config.yaml
head_dim: 64
qk_norm: false
parallel_block: false
inner_norm: false
drop_path: 0.1
expert_mlp_ratio: 0.5
experts_per_token: 1
shared_expert: false
patch_size: [2, 2]
depths: [3, 6, 3]
projector_out: 1024
optimizer: "muon"
ema_decay: 0.99
weight_decay: 0.2
Rows from block 9 of a small self-supervised image encoder, named by matrix and row number. Rows with one number within an expert belong to one neuron, the router's apart. Each number is 128 + 24 x the weight over its row's rms, rounded and kept within 0 to 255. All counts start at 0. Numbers have three digits each.
Before each expert's rows are labels from the 100 images, of 14848, where the router gives the expert most weight on average: "responds to" is what is common among them. Only what is clearly more common there than usual is listed. The data: procedural textures in two colours, tilted and lit.
# router: router (model.blocks.9.mlp.router.weight, 32x256, trained with AdamW), inputs 86-171
# gate: expert gate (model.blocks.9.mlp.gate, 32x128x256), inputs 86-171
# up: expert up (model.blocks.9.mlp.up, 32x128x256), inputs 86-171
# down: expert down (model.blocks.9.mlp.down, 32x256x128, transposed), outputs 86-171

# expert 3
responds to: crumpled; wood
router.3:134159092132106151112127150145147110164130145142101134179161116124176116131145136113108136145139125137146133123137125126100168143162087161118128145116166161134105188150110161130124156094104146137129082139132154136168165133167105103160128113103113115102173091
gate.0:161149168121090116118094131141127167138159102158086139153069168117138153094138140130140068176157123126092153102128146119146164158174116141122150149165128084147129164109099112132130110145093119113152131146127090119128126131098135115142131111096103122100150133
up.0:125117072138170164109163134116132118139090152168150082084187105159131107156101151094083155126089148105133117135103132130103116102159143087133106141101123183123147096140131118139132156119152132144085115110115132114132142067158110124129076137125136147135126098
down.0:150137140130129105134122173132111067119123128144117169175092121137159128141147181132134102116117129163141098091135147129119090138147126129117057124142122112143099168146118113138114134143127153145107146146154150141166137110143166143157119101155161175079092135
gate.1:141140127127147110101096153132172098113149102115123136135133135119116081163113108149143130130132131130131174101126140097140159162117133159131076167092119103143141124082137190127144114113159097108132136120154116121140117143115122175142163120158124122118105127
up.1:136131128136171138125139119096154150125114132112134142163129140148149099110135110101153137118135133125076109145133177120105158170103135126155148135145118159125094126117071109155144129105108123146133113101147131077093148134120107138121088126138105123132104114
down.1:162116124132134090136157121160138118104087087127156147087141139133146145115153151150115132150141144137122144107115128125149140111130089170147130109102122164135107085164107113123168135109145138123138152149170165105147128140093068166129147139142094064112132165
gate.2:143128126132156123138135107153141111133130120095116120107163141100111091187134144076133137128116113131122112114114127139175142145151144106147159140159134116126145092143158076133121151153156106160092135124121130105118114128129099160097149122130136113121101062
up.2:103120127118175144119156127135192118149146144145101131101130146127127082183132129092109106105081131125122169138124111146118145182147144129099134102136094140113153093119149129102135152150137136147099137108103148124133117072112133117144117131130104120072099113
down.2:145137145152091089150139105126100170124154166112110127135112091138161131110148128169172165131159153100176145137155152139091137129130150154111116089135152192144105081154134106112116168085141090118155094092158140121139133151114083122132133140128115169101130148
gate.3:119144094150141074130129173107157119108149122141120158106115164132130121131100139052144128104145126099099111130145142136112143123116124118129171131104099136125129137129153159169128131144078162128127118116144103122174100137131154134151202106120160108166118112
up.3:114159121134146150115122157087130112140111101124135145127162107161163118128156169118151118133120123171150122137143133134117119131151177150121136119103136112138088133106127069065136126085136138133164094142171100167120131109135184157120132102083093161130109170
down.3:138104108103082163129158108119112154128117112115117101116108175130111142169119162131118119092121141146126121074139094118134145124149132130126107122137140088100107130139140168140124139152149138134139120107126174099095154100173156120134142100101092126070129124
gate.4:125161128124160082149094102146105097161133158128140142117155119107096152086098098140147098120108090104140145133120112163113105159148087139146169136164121107142163127101117099120139139108107143120111149079173108106091092134119166145108157101177131145142115123
up.4:102156122114129088166109106142117106132129166121162133124155127100092125082112110125140078107103119095123129137154113152105138149114118142138162138162102097142144106087111087126146127105124154130102160064168093105097108117110177164104173127168112166135103131
down.4:151154096155141145112097146145136161101148091120140153138123120121147148126099087077159107124121113147174086150114126134150135147075150138108127103108115133159097103107163147133134098090125117101152162131092140142120139088130157136171113073108146107114104123

# expert 18
responds to: crumpled; fine scale; woven
router.18:104130121187082129105157174137160107118095158113122150095147097158147108113142139166154101124122097144164107099096154145162133102152142119108107165172087160093136127093131163129125141152122154139101091164136170127111102136141123097155114115112154140150120140
gate.0:101177110133100137151146086140158168089119087104114195147111116134172151144109093165137129161140085133100115083130124107136162111142099127164138113107157138131154119110069124124110121158092114136119097157102137142093110143136114142145113125126136108116100105
up.0:160128122128142131110135116140172159117129153103141126131134087118141127087101053138103120137144122117124154109098093137144149154112163119138105131124108107162128115118128096163106119107112121148117169095146144109102130103100128148101178079093122109155088119
down.0:140162126122082125141184101147119131153133152137145123098151146137107136135106144143126122118160089123186146100119109135131115122124160092114132128111132094129105136160070150110153105131113099110128147092158092192124087128129146114125134096149161132124147149
gate.1:160161112156136128149150125175104140118164168126161105152084139121156136135136152169129122140128084107100144143145152120172136116112122123129097127150116142134163155126133124153113087117131158154115105119095082126111127104125129160123171113112121123133169181
up.1:152123135145126149126083154168086136140153101120111120124109173133142144097133136170143149112141113143125082106120122165157116048112123130095144138152129142119132130138136124136108145108156141111122135117091140136145144163128113139109168147137161126109133102
down.1:124096108132113113146137139130137158109127122102107144117106101110130111152149107122138117142136142134139139159149114106113114195137148143162102196107146123111133118109125145178102145123112088145127128122120073133119113092105140139136153143127166167167147149
gate.2:166107117166116134137141161130142124134137154145100169145063153136079100113101131141155103132134164154164120134126102160140147134097117134160137108115151141142093110109169121114075124120141122147095136101149110126127146096130066142120129104143111174119088146
up.2:121142115115143134111144096129112094131126086101146116141168098159165142148116135099119147113135113087089109137139127099115082115160141096088115130119121136159134144148076116134152161121147127128118129092124158120135115167149124132147073125149130111081160144
down.2:103102161140125148086114157101165171148172112107122141135096139108165078121185114135083138098134154114133165107138122140127143160120122127141125136155154148122151166135084136155128131154151102138114127157130139136081130116084134118123084110135113148125059132
gate.3:038102080088137107136111125103156106141149116141117153159122135123125072155133127143109128121157124170114162133162143124110105118122131116108118130135198150146127130151121141151130125105122123098105117134145123102120107130054091158132137100098106085148105116
up.3:133143109130116140118127118147164111153118097147155103168142134136112099122132129100158096145145149135121167089172122156122147120132147132127100091095183127159188121114126140130169135095125114071147111160135114124152085090109145154141132105134117135153175109
down.3:114161149097127143100108127169126097144118142116145074108129153154123138135158113106197146132119081122109156137129126122121121092131125123145166150146103140126166137113208129120146113096127185147119156128180142139100147142102089150142112164140137080075159135
gate.4:081132138108157161149126145123114123143128166136195141129102154142147108105111148118149154094130098136178150122116140135178113119154152118124129101119158145147094144154153155101150110116121113123162114091115114145124122118108152120094115166131132140104134162
up.4:161137143107139111119112111140122144113150116113073122104159109102124106141137151138121122129146146140061089176184132094121142094129142122116153114178086110145116128160076111133138148161133115109151152124151156120091148168140140159112132131111083116099145117
down.4:131132118150152152094130111118136124117148109124094064126144138136139144110099101138110080153117150122072138108160154131160091081103147114142115112128084079126127145143117122085165113106112132123134140106143156173146127158154144131147142142111074101113114161

# expert 7
responds to: mosaic; crumpled; coarse scale
router.7:130164107115138134096136120113139116153141132127156116149168143104126127129169139140133151096117104149078073122176153140137121113123169112108128168135086114112152128155139139088109127153147129127136115151146128074093105122108156133114114114152114101071096158
gate.0:148130151126140146097134121126140111151102104118121100150163085155165174111126127112155154120112118117116143177132142143138142119099097135145156124136095075125077104121197104130132114121147146121095107121113100084140107116130131121126117129116143117121139152
up.0:168152114113162123097098111145132152134110126125115151145146061118101155120107114094157140136137101109147148220108138154110143119103088155141117128140106119133124117124166098111149117127124122114109138134080126093117132131138114131138125130116112114098117138
down.0:115133143132118149119138158136106123113118129124153133093079140151115118119153135131093120159150142154150106120109142086107141131043114127125113125109143149128123103130144149118108134180174106142103114120142097163156076142116088105168150128150076126191108123
gate.1:138125112114151118121108121111125089133153124154131134126114109126176126118066133144136168122167112121133136152126109116111077159079114108119152141156103164110105116130168137147135144145121140134137176103097140184124110151116085136077123158109167189118159127
up.1:107128160141136161160042101110154132107181174154119118188188158115126137139122115138102117175104108135127135160131129106143138134120121103140120107139144149141104081129074129132121118129138127107120101137129141153129101146137105096084127103105125131090164149
down.1:120162124117117085126096138176107133097096130089108128158102062144130172125128127121101090131140161133109141162178120106077109146153146182164089127133110128120128112161159116091130139148124123110160118146130115145146109088143129089116139121102104110158101177
gate.2:116154086102119099136108108147119120099127091139125144093146119161102111137104128083093136114131113116098139087136109134157108167088131153106153155131110119118174111101136162125178131120127167119102154154116107132114126124169071138140095167122147084124122173
up.2:115154118119148143106105110128140092088150146133146173121148140165128148136115086100145142133130132099130178118141100099201113168047150140145108115138136133123131140094112150132182150147147145100143176157104095134090156124119119129132102189150079150064115199
down.2:135116125111133138135141131137143099136142122148164134087142069136130112120137152113104144147131098120125149101158125142118144133128103106111132111126137150151092123152137116121130141131135109117163112084144138081121099059087105168164119136120146108133125165
gate.3:096157151120159177175084123103114125147119158091086150174195110115106148132114156144103116166135116148119112095132118127126116183098152165162071105149139110154134113136126107108156135094162139110109118112155129096121101115154131108094119132137128149144113161
up.3:128175185124154150178086090098117108134116155095109146171147103134133137102114145140101136135147110148119133112140153127131119170102125150163113134150173101140138101128124077110168126124138145162143123122174128135108072135155111111073112130133124155123089147
down.3:117122103129113133166153141131146140053153170104122070169108119116120116130115153160150164118128138095151131119101130092135109169173150123119129118153108138099098151112130145109092143093132102161153102121126151139145110135140137123166146163117148129125130126
gate.4:123134134115117134140120124109149128164100136134117105135094124132083168103116129126177132128110159171158126119174138116092143143135152094131125127111141117145124185123107134127130121128126155076138081141111152145134174145126144138122109121129120147074167135
up.4:117111112125125141122206175131106194145127118121148090106165117114127096139126142113134143147107134160124137113162112076144160152137070128077103111109132141159111169102118134130128125090115102118101144142088109101107156094085166129098160098113142151142136126
down.4:154093145128169112124160065114147142152186142102156119146158075096104115126135153129097133123146129112135092109151144152163134130143104158104114148125128090123146096141083152129148093155138115119133163126123158094129104143134140111145153118112121132120135136

# expert 27
responds to: crumpled; looped; black; ground colour: black
router.27:105148141139129157116111116149130095145138160109125132131145125172180157112143102174157113164113116116144084118134086135169134143162119168163147103123109146176129105090104130152122133152127158156111157135163155127152131173111146145133120133141184127149130130
gate.0:135125088109098122088121126127142131104144123100129164147138119176103105114140118062134121122111120122098110128106120138103136122178160159119113104141137101153129110152108111113140136135149133124161114102101130130119145112085129171112149093144124125110121129
up.0:099148132153154131150111071134129097146134168106110101119109103102137135133095135136099101103144132104136172153111129108118127126122066130129151127138094128145112091147156121127123136078148103116154136155128145122119119162100158125131103174140126084112151149
down.0:131135106147120135185125137123099157110084134134137141140095170140163110138087160107114120115069157110098120159160163143123095123127125125137135101130097104116114104152162136116187121164121150146106111157139077144129100104131133145178119103142092057148170135
gate.1:158112127123178148102112110137095163113131144128144135157142107148178166132111095100056135147117111163098154125095128153088101119118140104138112145150163152139158142096124115101114146123114118125153155126134124147145152152130154136136136132126094119099162141
up.1:119138109121171107136134115113134141124105125111147126143137149178166153100114111105065106172104111162096148137137158128081120133088145142136103160143149126134174134088156132084143164133102135143147140080135113149160159125083118141133086127120090143083114138
down.1:131123118123127136123179120107127152149126129132134129162117135102156108128143133133128151133129098089111101178119113127141131125095147123172149128136110133135137173142096153086136091135156126123126123112134137134115091164125094164144106142091120103068096098
gate.2:111119125124108144128135129152113154136114150107135168133110164106123099123110095128162135153139135129107200119098167124112118136122149161130139135104123124115151149099160101055129109122099172150131119117112113109164165103116116152144117120164143121114115089
up.2:101132087143148133125112118088141128149091127162110095120133143180164143166139134121119120193131127130149152135151137143114112094149155113157151090160128157122112089189115081141106088138179121137116162111169162127105110117138132121108122128116097154129123134
down.2:165112146114139148132084154090153104106117123081133122109120113082091089180147130141121090127156121156154095182135170144148120176096151123120094103143111114150124148143115154146098146140136107112153125138093150078142128087139120100128128117138126091110126142
gate.3:128107104093128144130148202110118090144124106154124146157079090146107123114093122082126106102182160121097127130102106139103161141115129148112107142089130142152171109154151174148125163150123138141145120120141124145154089124104103109153106117171086134123127161
up.3:117095100111124126136144186098107103118122088168145143131121082138094120097098129100143091112160161097146127119121090134091157116134126154140144151118122139125161094148185192166134138138128160122145137120134114121157102135099086121159102148143090151092132141
down.3:137149110112109122112092154109121165115158139100107130175088102132144091167119124111106112126129127106119151139122121137068124169106125164150121135114114139107135103137120106122144099153146108089123146137110102123132129163123143100158085102151112112101095098
gate.4:111131131118126120130140083138121097114134143136140155066096156143158118105108124120113128102149107142107120132149106164156086110113130092095131110111140150140077093173099101078153171106143144173153146133157135134136120091104156104125149146108140135112153124
up.4:106094137108136110123122128142142122149134143121121131114121167148102123083113100141091117133149095119139128091121105181207104149108175121126106140095124128128079107131121095082148110125134150159125143165128108172113147092116139147105145133128161163163167133
down.4:142103107140182124121133147127125150139169144119077110138110118136102137143128129114120066099092132128105137119110172148113103142129195130137126176130142139121097128135149152154116085131149101129101149128117135169114123171122108114099155128133145126143144078